{
  "encoder_norm": "rmsnorm",
  "encoder_expert_mlp_ratio": 1,
  "decoder_upsampling": "transposed_conv",
  "precondition_frequency": 20,
  "weight_decay": 0.2
}
Rows from block 0 of the decoder of a small model that predicts concentration at each pixel, named by matrix and row number. Rows with one number belong to one channel. Each number is 50 + 10 x the weight over its row's rms, rounded and kept within 0 to 99. All counts start at 0. After the name is the row's rms in percent of the matrix's.
After each channel's rows are labels from the 100 images, of 14976, where the channel reaches its highest value: "top examples" is what is common among them. Only what is clearly more common there than usual is listed. The data: reaction-diffusion patterns (Gray-Scott).
# convs0: first 3x3 conv (decoder.mid.0.convs.0.weight, 192x192x3x3, standardized in use, each kernel summed), inputs 0-191
# convs1: second 3x3 conv (decoder.mid.0.convs.1.weight, 192x192x3x3, standardized in use, transposed, each kernel summed), outputs 0-191

convs0.63 085:64 54 53 44 47 48 53 50 70 56 49 47 50 43 51 52 60 63 54 40 53 57 59 48 42 50 48 53 53 36 65 38 64 51 38 53 64 45 31 64 41 62 38 67 38 51 62 39 61 48 49 37 51 45 62 47 36 28 42 42 43 51 47 38 44 42 65 44 47 38 42 62 42 52 58 56 49 53 57 41 52 46 54 35 45 71 45 41 29 43 49 39 44 57 31 52 55 38 28 45 32 41 50 56 42 44 40 59 56 50 55 44 51 31 39 56 43 63 51 42 44 68 44 41 49 45 48 39 27 34 50 71 30 48 62 47 67 60 51 53 50 52 38 54 63 46 35 43 52 36 65 71 30 51 58 47 56 48 46 30 40 47 48 37 69 42 43 45 44 39 36 64 37 66 34 40 49 45 52 44 61 53 43 38 44 43 38 49 66 49 42 50
convs1.63 109:57 53 54 46 47 45 50 60 34 45 55 55 59 42 49 55 53 59 44 49 53 34 48 74 66 57 58 47 46 41 47 49 33 43 61 65 58 14 49 76 17 33 62 31 63 44 53 62 56 59 49 49 62 50 44 39 46 38 54 57 47 48 63 55 53 45 59 62 49 47 47 52 82 46 61 43 50 40 52 61 48 53 46 45 43 49 65 45 54 40 49 53 42 30 53 72 51 33 52 50 47 54 49 57 44 38 53 37 51 46 37 40 58 48 56 95 46 54 53 54 50 60 56 42 47 60 49 45 53 58 42 39 59 43 51 54 49 39 46 41 51 55 55 58 61 56 54 56 44 48 49 48 44 58 46 47 57 50 77 55 60 49 33 44 52 58 62 49 35 54 52 40 37 48 62 48 47 59 46 57 61 34 56 60 56 47 58 50 50 46 34 63
top examples: dark

convs0.178 070:66 53 55 55 45 50 40 53 45 52 31 47 42 49 49 58 61 48 44 48 44 58 35 56 45 51 33 55 67 47 52 54 53 43 46 37 71 63 48 51 77 36 50 47 38 48 60 43 65 45 50 40 35 83 48 59 42 60 44 48 36 39 52 43 46 56 43 47 66 35 41 68 43 41 45 52 52 70 51 37 41 69 43 46 57 59 60 41 53 49 50 46 61 54 45 49 46 67 67 53 56 50 34 46 41 40 48 41 49 45 51 52 61 54 37 50 49 65 47 52 55 57 46 48 51 45 51 40 52 32 50 50 41 60 73 38 69 63 41 51 48 36 38 29 54 51 41 51 41 46 37 66 46 45 49 42 68 34 48 47 51 30 55 48 60 42 42 55 48 28 46 61 76 47 37 42 21 50 70 50 52 53 59 47 57 53 53 45 40 43 35 53
convs1.178 079:39 52 50 48 32 56 45 46 26 52 48 41 51 57 57 62 52 41 36 51 47 50 34 65 53 32 44 62 39 39 44 48 79 62 63 51 23 50 41 74 47 51 48 46 57 42 45 50 51 36 56 41 54 59 50 47 37 76 39 27 65 45 30 64 55 57 37 55 44 60 62 42 53 51 46 46 36 64 46 53 60 61 41 50 49 27 48 68 32 48 33 46 52 46 59 42 45 47 39 55 42 55 44 54 64 39 54 51 71 40 59 47 59 58 46 64 59 59 43 49 65 40 57 52 46 55 58 43 54 51 39 55 52 49 29 52 51 46 53 62 48 56 59 53 39 60 68 48 46 57 55 64 58 56 48 49 47 41 41 46 46 46 61 57 24 45 44 55 62 32 49 62 39 53 45 48 60 48 54 38 55 44 42 46 51 48 37 44 54 61 61 22
top examples: feed 0.078 kill 0.061; dark

convs0.130 106:40 51 26 41 48 52 44 50 55 48 55 74 59 59 38 49 46 56 52 48 46 71 45 52 55 57 70 53 53 52 65 60 43 62 43 37 26 44 56 49 48 47 56 43 59 57 67 49 60 59 53 63 56 42 62 51 55 33 44 40 59 55 60 65 55 50 52 54 47 69 58 41 54 43 52 61 53 60 61 51 43 69 47 47 56 43 32 44 65 55 48 57 47 59 56 38 55 62 45 50 41 48 55 46 54 52 59 58 47 23 25 53 51 49 59 65 50 54 49 55 44 31 49 38 62 62 74 41 39 55 62 51 62 54 56 39 40 51 61 46 53 57 46 56 64 54 57 58 54 75 68 39 53 45 75 52 45 59 53 53 59 45 35 43 52 59 58 64 41 65 43 38 49 48 38 48 41 45 61 42 58 39 34 63 53 68 62 69 75 51 52 49
convs1.130 116:43 54 43 44 52 52 64 44 42 54 47 38 41 31 62 46 57 36 61 61 63 54 46 50 38 56 50 41 66 57 57 61 47 60 53 44 26 48 39 36 30 55 34 63 60 46 49 34 43 44 51 54 40 54 48 55 33 09 41 46 62 59 69 51 53 53 54 45 33 69 50 50 62 37 68 44 35 38 52 49 64 45 59 47 43 46 43 58 38 58 46 45 47 43 55 47 48 41 61 52 57 53 37 39 56 54 44 44 47 51 60 47 38 62 51 36 61 62 55 53 49 61 47 57 40 60 45 73 68 41 30 73 51 41 57 49 69 41 47 40 54 45 58 28 63 46 41 56 57 48 58 52 56 59 44 52 51 50 46 50 54 57 52 63 59 33 60 37 57 33 42 40 38 45 68 54 61 48 54 54 46 59 48 49 54 60 54 34 47 64 50 69
top examples: embossed

convs0.36 088:63 51 47 54 59 59 56 42 51 53 36 53 63 44 51 48 52 34 70 37 49 37 44 54 52 56 36 48 47 49 30 56 55 47 42 59 66 59 51 58 54 50 59 43 41 61 60 48 62 45 47 57 54 47 40 46 56 46 54 68 54 52 17 52 46 35 51 51 35 60 54 41 51 38 48 47 63 46 42 37 31 45 58 47 58 55 45 54 55 48 55 49 44 66 45 60 56 47 71 49 27 48 53 47 55 61 52 41 61 57 54 44 52 64 53 46 45 46 45 52 55 66 46 71 47 50 43 56 33 54 44 32 54 25 54 40 27 54 43 50 47 35 49 49 61 48 50 60 52 38 48 62 38 43 38 69 25 61 53 62 36 44 49 26 51 47 42 35 52 24 44 51 54 51 49 53 60 79 41 33 50 51 33 49 54 46 66 52 44 76 43 44
convs1.36 106:69 40 60 42 45 45 47 46 69 56 56 51 50 25 58 45 48 44 53 35 51 51 62 53 49 53 54 54 51 48 57 46 54 47 48 59 44 34 52 51 41 56 44 78 56 46 53 61 49 49 62 58 53 37 52 48 61 33 51 60 57 56 87 52 57 44 46 46 59 30 44 55 13 48 59 61 56 62 45 57 59 48 47 44 44 83 45 57 44 51 46 46 61 51 45 39 70 53 49 51 57 38 50 45 52 56 53 54 48 54 45 50 40 51 45 46 64 56 48 42 37 54 44 56 47 48 46 48 49 62 62 29 49 57 62 56 53 57 50 54 48 55 51 46 58 37 42 52 46 43 53 44 47 40 62 48 50 57 44 62 51 36 23 65 53 37 46 44 43 58 47 47 52 45 68 58 40 39 52 41 12 25 56 32 42 53 63 46 48 56 56 72
top examples: dark

convs0.73 086:68 52 56 45 46 52 42 46 45 57 49 77 50 33 46 51 37 41 55 61 43 45 48 58 53 51 46 25 33 44 37 67 53 43 44 53 53 62 42 50 43 53 47 48 49 35 71 34 42 43 51 59 49 47 58 65 51 61 35 42 48 49 45 53 54 47 40 45 45 69 40 29 40 76 54 58 43 49 43 41 51 57 57 44 59 54 39 54 45 48 49 57 35 58 44 40 55 44 80 50 45 50 48 47 44 44 46 47 45 46 57 46 48 70 41 48 31 47 44 46 56 42 55 56 41 41 55 79 50 66 39 35 51 37 40 24 48 77 45 39 47 54 55 45 60 44 62 43 41 36 51 42 40 43 47 64 49 67 58 55 43 39 60 38 31 48 60 61 49 45 57 32 31 57 56 42 67 53 47 44 57 43 61 47 46 50 49 40 47 36 69 56
convs1.73 114:46 57 81 51 29 54 50 44 69 55 50 53 55 69 51 49 53 48 60 37 58 46 58 51 41 47 51 53 46 59 51 41 98 48 50 48 43 66 48 36 52 38 43 43 55 44 38 42 58 47 56 33 37 49 36 44 42 65 46 52 53 57 79 49 33 44 49 59 65 51 42 48 42 47 51 69 45 23 48 52 58 64 43 38 44 47 54 62 58 47 31 53 50 44 48 55 49 66 50 50 48 39 45 47 51 50 53 43 41 51 48 49 47 44 47 57 63 60 55 47 61 43 38 74 71 45 40 54 41 60 59 52 57 56 62 48 41 63 46 43 59 46 54 45 38 56 43 48 55 63 48 66 49 59 51 44 53 44 49 47 68 49 53 38 37 44 52 34 48 57 45 62 47 50 51 37 50 52 62 60 31 63 55 42 40 49 47 60 73 70 43 38
top examples: feed 0.018 kill 0.051; feed 0.078 kill 0.061

convs0.159 083:50 38 58 60 47 47 41 38 45 47 46 34 58 30 48 17 41 54 46 64 42 56 68 55 52 44 37 52 55 41 47 61 68 51 29 43 37 58 45 53 49 57 42 60 40 50 46 45 39 42 46 52 60 56 25 41 55 38 54 58 50 52 57 44 45 51 50 52 45 52 59 31 33 46 41 45 37 46 48 41 29 73 55 41 55 52 46 49 75 50 43 45 46 57 36 62 48 32 44 45 47 38 47 46 55 51 52 57 53 55 52 43 46 53 73 79 41 43 47 47 48 52 45 40 50 35 46 56 41 49 44 62 40 59 46 54 45 62 43 49 49 47 49 60 63 48 46 47 53 64 61 28 43 54 46 51 47 42 42 58 44 41 44 51 58 47 64 30 44 30 30 56 40 63 51 41 69 57 34 37 44 51 61 57 68 42 38 25 58 62 37 55
convs1.159 094:42 54 33 46 59 32 45 49 56 48 45 64 56 44 49 65 61 55 61 39 57 66 41 57 49 36 47 52 31 66 48 53 55 39 49 38 46 51 63 29 32 38 63 42 59 46 59 27 54 59 45 41 53 45 51 39 38 59 56 28 53 61 57 44 49 44 46 49 43 45 44 49 52 37 36 52 63 48 35 47 41 66 48 40 55 38 50 60 57 59 43 42 49 38 46 46 53 72 51 52 39 62 50 54 55 50 65 57 49 40 51 50 53 66 66 91 47 48 47 56 59 43 41 60 49 57 56 44 52 65 68 71 54 46 26 68 47 74 44 51 60 48 30 49 41 46 53 48 45 59 48 54 37 51 47 40 44 45 39 52 43 57 55 43 24 65 52 56 53 49 63 42 55 46 50 50 36 34 60 55 54 50 49 50 51 52 49 58 50 55 49 23
top examples: feed 0.078 kill 0.061

convs0.176 083:60 43 63 54 65 55 61 48 35 53 59 64 70 29 52 38 56 49 60 45 60 53 65 46 52 59 65 38 45 52 32 50 60 60 53 71 59 50 53 63 60 48 43 76 53 55 40 50 53 62 55 63 35 59 47 41 57 62 54 65 61 58 64 53 44 78 50 57 52 45 50 41 58 54 42 64 52 39 42 52 56 51 56 54 45 71 56 42 66 64 63 55 56 60 62 32 70 39 54 59 50 60 47 63 41 46 57 51 41 66 59 61 52 53 36 53 48 54 65 56 63 52 60 42 58 49 64 66 70 51 57 34 49 56 52 37 63 58 54 58 62 62 56 49 39 54 50 53 54 39 46 39 49 66 45 58 61 52 55 58 50 44 50 55 47 58 63 56 44 61 54 55 52 67 61 50 55 73 39 45 41 47 58 49 66 53 46 52 55 81 67 43
convs1.176 077:44 45 63 39 46 47 57 52 54 52 34 47 43 43 43 74 46 43 42 41 48 54 44 37 71 47 38 54 48 65 44 51 61 47 58 49 38 58 58 37 30 58 41 45 60 49 60 40 53 41 43 46 46 60 34 48 59 85 50 27 41 46 39 50 58 49 51 39 53 56 56 53 55 37 35 56 44 39 42 39 42 53 53 53 58 59 08 52 48 66 69 55 46 70 37 38 59 69 60 48 47 48 44 44 60 42 48 43 53 46 55 61 50 54 49 54 61 56 48 61 50 55 40 44 61 54 60 63 50 44 68 62 60 46 29 70 50 37 50 44 46 50 48 51 37 39 45 53 54 48 54 53 47 59 49 49 59 41 37 43 51 54 65 41 48 47 57 38 49 37 39 50 49 46 44 52 42 38 92 60 49 43 41 52 55 54 49 55 45 52 50 30
top examples: embossed; feed 0.078 kill 0.061

convs0.186 067:38 55 45 46 32 47 55 58 52 39 50 50 36 63 37 35 42 46 38 52 49 32 30 50 54 45 55 51 27 50 56 45 49 52 41 52 41 67 63 47 73 42 61 40 49 43 52 48 42 41 47 42 62 50 35 28 48 56 61 34 48 44 68 50 49 39 57 50 40 35 50 53 57 57 41 33 57 54 47 55 46 49 48 54 43 46 55 55 40 30 52 50 59 44 43 60 50 57 44 44 53 50 48 57 56 43 47 58 55 55 52 49 55 45 31 48 48 50 42 47 43 47 38 50 47 68 36 39 44 49 55 55 40 77 44 67 27 53 60 50 50 55 49 51 45 48 53 43 49 32 36 53 42 42 50 59 46 30 32 35 24 70 40 38 51 36 46 77 66 58 50 30 51 51 53 54 37 39 43 59 64 66 54 61 33 66 29 45 58 48 56 62
convs1.186 109:79 49 56 52 43 56 44 52 43 58 49 33 65 44 60 54 42 33 63 48 44 37 54 49 47 50 47 49 53 53 58 50 82 33 39 58 74 51 57 58 30 60 37 64 48 54 50 52 54 35 57 43 41 50 52 44 46 51 40 59 43 56 50 43 64 43 37 53 70 54 45 53 39 51 42 48 49 46 56 45 42 56 41 46 53 80 42 40 68 51 47 60 45 69 32 35 51 44 47 50 62 40 58 49 43 55 31 47 50 36 51 51 53 67 48 27 48 44 59 59 52 75 51 59 56 40 41 49 54 40 44 49 48 58 34 55 58 64 59 48 46 64 29 51 59 51 39 43 53 55 59 58 34 46 57 56 53 65 25 52 55 47 50 62 60 37 50 47 52 56 46 58 62 52 33 43 46 51 56 43 56 51 55 27 45 52 59 54 57 65 55 72
top examples: dark

convs0.29 090:74 49 52 50 51 56 48 54 58 60 50 59 71 25 60 63 41 54 70 46 59 48 54 32 47 59 62 49 57 53 57 47 54 52 54 72 58 48 46 43 42 51 50 61 57 56 44 52 52 55 59 57 53 64 54 53 59 38 60 74 57 52 56 55 56 39 33 52 61 43 56 55 31 60 60 68 49 29 55 56 54 49 54 59 48 63 50 51 62 57 60 53 57 64 54 34 63 35 63 57 30 36 61 58 38 59 53 58 57 62 65 57 51 46 39 49 54 63 53 52 46 74 58 46 62 41 48 48 54 47 49 47 54 52 68 50 65 35 56 52 52 57 54 43 75 49 42 62 49 58 46 56 54 57 43 56 48 60 49 55 47 31 42 45 57 56 47 36 30 46 42 73 64 58 57 54 44 71 70 28 44 40 42 53 52 48 62 51 47 61 48 77
convs1.29 061:38 59 22 49 46 62 37 34 49 57 47 49 56 62 54 50 44 42 56 36 53 58 56 39 43 49 38 46 48 59 51 45 97 57 56 29 50 72 42 51 54 51 52 42 52 45 51 44 59 56 42 46 56 49 49 40 55 85 30 31 43 50 41 57 48 48 51 51 45 59 43 60 53 48 39 43 47 35 44 42 40 59 54 56 67 54 58 57 45 70 68 55 48 68 38 48 67 62 51 58 53 47 41 44 55 42 53 44 66 67 59 40 43 47 50 60 67 60 51 51 56 48 42 51 67 58 48 47 50 37 54 62 52 52 55 54 41 38 54 53 50 60 37 51 55 47 43 41 45 44 50 58 52 43 64 50 34 44 42 32 38 47 55 39 55 65 53 51 64 50 45 48 59 60 46 64 41 33 73 48 64 41 51 48 59 59 34 47 54 70 49 44
top examples: feed 0.078 kill 0.061

convs0.141 086:26 50 46 36 46 41 25 34 46 49 45 40 47 51 40 67 42 52 39 40 40 44 37 35 38 50 52 36 48 40 52 42 68 30 41 49 37 62 44 60 48 59 31 46 40 53 54 33 59 46 40 49 68 55 52 43 44 45 37 53 43 57 53 39 56 50 46 39 38 52 44 41 53 53 48 53 33 50 39 40 55 63 50 38 33 45 32 52 40 48 32 48 54 65 39 64 53 57 62 44 52 50 53 34 63 44 44 51 42 55 46 43 48 49 54 57 40 58 47 37 52 48 39 54 43 34 60 42 59 69 43 45 40 23 55 46 53 59 45 37 41 40 35 43 64 43 58 41 38 71 61 67 60 62 50 60 39 40 44 50 50 58 64 42 63 44 48 34 48 57 42 48 58 49 57 55 63 27 69 60 53 66 35 49 46 36 48 51 63 42 40 61
convs1.141 124:36 63 46 47 52 45 62 28 47 56 38 45 42 70 42 43 40 41 39 59 58 54 43 35 39 51 55 40 52 62 45 54 60 55 39 56 30 56 47 38 65 64 47 71 39 62 50 49 45 44 49 51 51 62 46 47 42 00 52 49 42 41 45 51 46 58 53 45 59 48 53 47 39 58 44 35 31 65 50 46 50 62 48 40 46 37 66 61 53 52 36 61 49 50 51 75 42 30 44 47 55 61 52 43 53 64 53 54 54 61 46 54 46 55 52 36 45 51 49 49 60 40 59 52 44 51 39 62 51 53 45 46 38 39 66 28 57 46 52 37 42 51 60 57 44 59 61 56 55 44 52 60 61 55 51 49 48 45 52 53 49 46 52 42 72 59 61 44 44 47 39 54 36 47 41 47 58 42 45 59 30 78 61 59 54 60 61 58 48 56 52 69
top examples: embossed; stretched; feed 0.078 kill 0.061

convs0.166 093:52 43 49 55 43 38 38 53 35 38 33 35 40 48 41 42 28 41 45 39 55 57 53 69 40 37 29 49 46 46 40 42 63 40 25 47 47 59 52 62 61 39 36 67 43 38 60 42 37 49 42 32 50 51 38 33 51 56 42 38 41 55 47 45 36 35 59 52 42 51 46 39 47 39 42 49 49 43 54 49 43 59 58 41 56 63 51 48 53 40 48 45 42 41 42 69 49 46 33 50 54 39 53 47 59 53 47 40 49 43 62 42 42 53 62 66 46 52 44 47 44 44 33 48 41 26 43 38 26 70 48 62 40 40 39 45 38 54 48 47 52 51 43 65 62 41 46 44 33 32 60 45 26 46 63 52 43 45 46 43 41 49 57 54 53 44 42 39 42 23 34 61 39 54 54 61 53 42 56 45 40 45 65 45 69 45 57 44 35 55 31 52
convs1.166 132:66 58 32 50 40 59 44 61 60 53 55 53 67 30 52 72 57 57 51 50 56 63 50 45 46 57 43 55 51 59 44 56 50 39 62 49 52 54 59 43 56 48 50 38 38 46 47 50 47 40 45 37 33 43 47 41 64 49 50 68 50 26 64 52 56 43 50 36 44 55 43 61 40 62 44 52 53 85 47 54 46 69 47 60 52 55 46 55 64 53 56 46 50 61 52 49 62 56 57 57 55 14 47 40 49 32 53 32 52 49 49 53 50 44 50 70 52 49 34 45 49 39 50 54 40 44 40 60 40 26 38 62 49 57 40 53 53 77 55 40 44 51 36 60 40 54 45 41 63 48 51 42 55 53 50 50 58 35 30 57 46 51 41 43 42 55 47 49 50 53 54 53 52 56 28 70 51 41 46 45 42 48 41 44 56 52 31 57 57 52 47 15
top examples: dark

convs0.35 098:66 44 52 44 47 51 52 54 47 52 52 63 37 40 61 34 35 54 55 58 55 46 39 35 43 38 45 37 45 52 36 49 61 47 50 51 45 52 65 42 48 75 52 57 47 62 24 55 34 47 50 46 59 58 31 49 58 46 50 57 47 62 51 56 51 30 49 48 53 22 60 53 40 65 57 54 28 32 47 46 36 44 57 55 28 62 45 50 43 43 55 46 53 43 58 53 59 41 42 56 37 37 39 50 67 46 56 59 61 60 57 50 47 54 26 42 53 53 57 51 55 55 46 55 51 28 32 48 24 46 48 48 46 29 27 54 55 71 57 46 52 48 41 49 56 43 62 49 39 53 47 58 64 42 37 65 41 55 41 46 56 44 62 49 43 43 42 40 44 47 51 44 57 64 63 44 66 66 41 32 47 24 39 55 49 46 44 49 58 60 65 50
convs1.35 110:57 36 54 53 37 55 45 51 60 49 56 43 44 39 47 59 48 48 57 41 59 49 65 45 56 50 53 52 44 50 50 50 50 51 53 54 61 66 55 38 33 65 53 78 48 36 54 60 45 60 52 55 51 32 54 41 59 24 26 64 38 40 74 52 60 56 42 42 59 39 44 63 33 48 49 48 69 63 36 33 56 51 50 48 53 78 54 51 50 55 44 35 44 37 53 38 66 66 35 52 53 46 74 42 41 71 52 49 55 50 48 52 46 50 43 40 59 36 35 48 48 53 49 63 52 50 58 40 40 44 54 20 49 50 64 53 49 53 57 61 49 47 55 34 46 29 48 50 51 46 44 40 51 62 50 53 50 52 27 52 54 43 27 34 56 48 53 51 57 47 60 60 39 51 49 71 39 55 53 51 35 42 47 30 42 48 56 53 39 59 43 65
top examples: dark

convs0.92 077:50 50 46 65 68 50 61 58 46 67 61 62 65 27 65 29 49 43 65 57 51 42 44 45 59 62 60 43 75 66 41 47 52 56 57 53 39 50 48 47 51 46 62 66 56 52 67 57 71 59 64 61 63 68 49 43 45 39 62 71 51 48 49 52 41 64 49 58 45 55 48 34 35 50 50 63 62 48 51 48 50 65 45 57 42 59 53 63 60 60 61 44 40 45 71 42 48 56 64 58 43 59 44 60 53 51 48 36 47 74 40 62 37 67 52 54 60 53 55 55 51 40 54 62 57 43 62 68 63 66 60 37 65 60 67 46 53 49 48 58 46 48 59 67 56 63 36 64 49 45 34 45 59 71 36 68 55 61 50 50 41 40 51 46 53 69 58 48 48 51 52 59 59 64 60 48 60 50 50 53 55 50 44 48 65 41 52 44 49 57 46 52
convs1.92 078:63 45 57 60 56 49 50 49 48 50 47 58 59 60 61 58 37 47 57 38 49 55 48 40 41 35 40 43 47 60 59 68 64 51 63 52 50 62 52 74 30 52 46 41 55 47 35 50 51 47 56 42 50 56 51 50 48 63 54 44 48 43 46 65 54 46 45 25 60 69 57 37 44 42 43 52 42 42 38 56 43 40 49 55 49 45 31 30 44 60 48 55 43 57 49 39 49 54 75 55 42 49 46 59 67 48 55 69 50 60 58 60 52 61 35 11 62 42 47 48 47 55 51 58 65 52 57 47 53 51 48 63 45 55 64 61 47 76 51 56 54 65 37 41 58 51 52 50 45 64 50 54 56 49 62 56 49 42 54 58 49 44 74 48 39 45 52 42 73 49 44 45 43 46 43 58 32 48 68 33 53 52 47 45 43 40 31 53 69 60 70 26
top examples: feed 0.078 kill 0.061

convs0.37 094:52 47 51 38 57 43 46 39 42 41 36 49 52 39 44 26 59 39 57 54 48 45 46 59 52 54 34 28 46 44 39 59 58 46 48 48 50 62 65 49 48 45 58 47 38 40 54 40 55 36 51 50 49 68 54 43 40 49 37 56 44 61 45 46 42 46 30 41 27 59 42 37 44 55 30 42 54 41 41 35 32 47 42 46 38 67 62 45 25 47 44 54 49 31 46 56 48 38 59 39 25 54 40 46 66 56 50 47 60 72 63 42 43 69 51 44 33 42 39 58 49 59 39 60 47 61 35 61 48 45 40 49 57 31 55 53 38 61 40 44 44 31 55 48 60 40 49 46 34 48 44 53 52 56 44 66 28 42 44 48 45 61 50 35 42 42 47 36 37 43 43 34 61 44 45 40 42 61 38 47 46 60 34 48 59 50 42 63 39 56 51 30
convs1.37 112:65 39 48 49 48 45 40 56 41 51 51 50 52 43 58 48 56 50 63 37 47 51 46 43 60 51 50 47 52 56 55 34 82 40 43 55 51 31 50 35 44 48 37 71 53 54 42 53 48 42 61 44 58 46 46 55 47 43 51 63 50 54 80 56 55 53 46 43 65 48 54 48 22 43 53 58 43 37 45 53 60 45 42 49 50 74 38 49 54 45 52 62 51 40 52 33 69 57 32 53 55 43 64 36 46 54 45 48 50 41 49 55 49 55 45 36 84 60 53 44 53 33 51 54 49 54 42 49 48 61 55 21 41 48 55 52 49 50 57 57 46 52 59 45 45 50 38 49 39 51 50 40 44 35 62 49 50 66 40 61 54 36 35 50 79 33 42 49 41 58 48 54 44 46 60 44 53 48 43 46 44 18 47 32 54 39 66 48 35 50 50 74
top examples: dark

convs0.105 112:54 45 47 57 40 42 49 45 62 43 42 54 37 71 51 48 71 49 50 52 33 59 31 61 43 35 47 55 48 38 49 44 54 46 64 45 47 47 30 49 49 46 49 51 42 37 79 52 52 42 44 39 50 38 54 58 67 67 35 16 46 43 33 43 46 60 54 44 57 54 58 47 60 44 51 38 37 76 35 38 20 63 50 44 53 43 37 32 43 49 48 46 41 55 52 49 38 48 56 51 74 50 44 41 50 44 49 55 41 65 52 41 63 39 59 48 46 34 53 42 46 47 51 67 44 59 32 47 38 53 36 56 40 46 45 42 46 52 34 46 44 46 52 42 53 48 47 47 30 42 68 37 47 52 61 48 46 45 52 41 43 46 58 42 45 43 53 44 44 39 67 64 48 44 25 37 53 46 53 33 38 40 42 60 47 41 50 55 46 45 64 54
convs1.105 121:55 40 38 39 55 54 46 65 46 66 61 42 36 49 60 58 54 70 50 73 70 45 43 32 55 44 41 33 35 55 42 51 47 39 59 54 52 70 52 45 82 49 50 53 29 56 49 57 53 58 45 61 53 52 38 45 41 49 37 56 57 42 54 42 47 52 53 43 41 56 62 37 72 50 58 66 60 47 43 37 49 44 42 52 44 50 45 62 66 60 58 59 41 72 44 33 52 65 48 42 60 59 64 52 51 44 63 41 44 50 57 52 62 55 48 72 48 54 41 58 42 41 51 30 42 57 55 66 50 28 44 42 39 55 57 51 44 55 49 44 48 53 48 42 43 48 30 55 58 56 43 42 52 45 59 43 56 29 40 39 49 69 38 51 55 64 49 48 72 46 43 49 67 56 46 62 51 53 54 38 47 66 37 56 34 63 43 59 67 63 49 46
top examples: feed 0.078 kill 0.061

convs0.89 102:54 44 63 48 55 51 38 56 53 38 41 46 57 48 41 31 66 42 38 42 34 35 45 33 41 49 44 39 55 42 44 53 55 33 58 35 52 61 49 47 53 56 54 47 38 32 48 45 62 33 39 37 56 54 65 41 52 65 53 52 33 60 47 38 31 43 49 38 44 59 39 47 49 43 48 42 44 47 50 45 50 48 53 40 51 53 70 57 21 43 53 48 52 53 36 48 43 52 66 34 35 51 51 47 53 55 43 44 42 67 38 37 42 67 34 41 57 44 50 41 38 46 48 63 34 57 45 44 56 69 43 43 46 39 45 34 38 55 50 40 42 42 49 39 46 39 35 39 42 51 42 69 44 41 39 58 31 27 39 47 52 58 68 37 32 44 34 61 44 54 39 32 52 33 49 40 54 42 46 67 49 56 62 45 50 41 63 60 29 42 49 48
convs1.89 112:57 44 72 47 48 51 50 44 63 60 45 53 42 48 51 46 47 55 58 33 57 45 58 55 46 69 44 58 45 46 62 44 67 57 46 58 54 64 41 44 61 55 41 43 61 44 44 38 49 55 50 37 48 35 58 52 53 80 42 59 41 25 71 50 62 32 59 56 39 35 46 65 19 67 55 57 55 31 60 43 56 49 45 41 54 58 43 46 42 44 51 39 49 47 55 50 52 53 52 59 53 56 57 34 59 56 35 53 57 32 57 43 47 41 64 63 54 59 50 43 46 51 37 57 45 58 43 34 49 47 51 43 51 54 59 49 52 69 51 41 72 34 58 68 55 48 46 54 67 51 56 58 62 61 39 54 48 51 44 45 53 43 33 61 31 60 44 52 42 46 47 59 37 57 41 64 30 61 69 46 21 55 47 45 48 49 61 58 47 69 49 38
top examples: embossed; stretched; feed 0.078 kill 0.061

convs0.50 114:49 60 55 35 55 67 59 58 42 59 54 38 49 41 61 53 37 60 62 57 60 45 58 59 68 56 51 52 46 63 50 53 30 70 60 77 53 28 52 59 41 60 64 35 63 54 45 61 47 68 65 60 41 41 53 71 55 46 57 49 63 75 45 61 55 43 46 66 60 34 70 60 50 48 67 56 55 34 42 60 52 37 55 61 56 47 46 58 68 61 58 56 67 51 55 50 56 41 48 65 42 60 55 59 46 58 63 51 52 34 54 63 70 53 47 50 46 52 66 56 65 48 64 46 60 57 60 58 47 33 60 41 55 54 56 56 53 50 54 58 52 58 62 46 35 60 72 63 60 40 67 50 55 52 52 38 52 64 56 59 56 40 45 57 40 61 59 43 51 50 49 57 28 65 59 45 55 60 38 53 52 45 52 65 60 60 53 58 49 51 48 52
convs1.50 066:44 63 34 48 53 46 56 39 41 51 54 54 53 53 51 61 50 46 60 45 56 49 54 51 54 53 48 52 51 52 64 46 59 53 60 39 39 66 51 79 23 42 45 52 60 52 60 47 48 51 59 41 52 60 44 47 44 70 53 32 52 52 47 44 51 51 41 52 52 69 59 51 75 47 33 42 46 48 47 52 39 50 43 50 52 37 41 44 38 52 54 50 54 54 47 31 56 60 67 26 47 59 43 48 45 48 48 42 56 50 49 57 53 58 40 75 76 61 49 40 52 56 53 50 52 71 48 58 45 45 60 75 55 55 28 56 51 41 47 37 42 51 42 38 51 46 43 53 52 30 48 73 51 54 54 60 35 38 39 51 48 56 55 46 52 49 58 55 60 45 26 50 46 55 42 70 51 41 86 54 64 33 55 37 46 55 35 47 53 50 53 23
top examples: feed 0.018 kill 0.051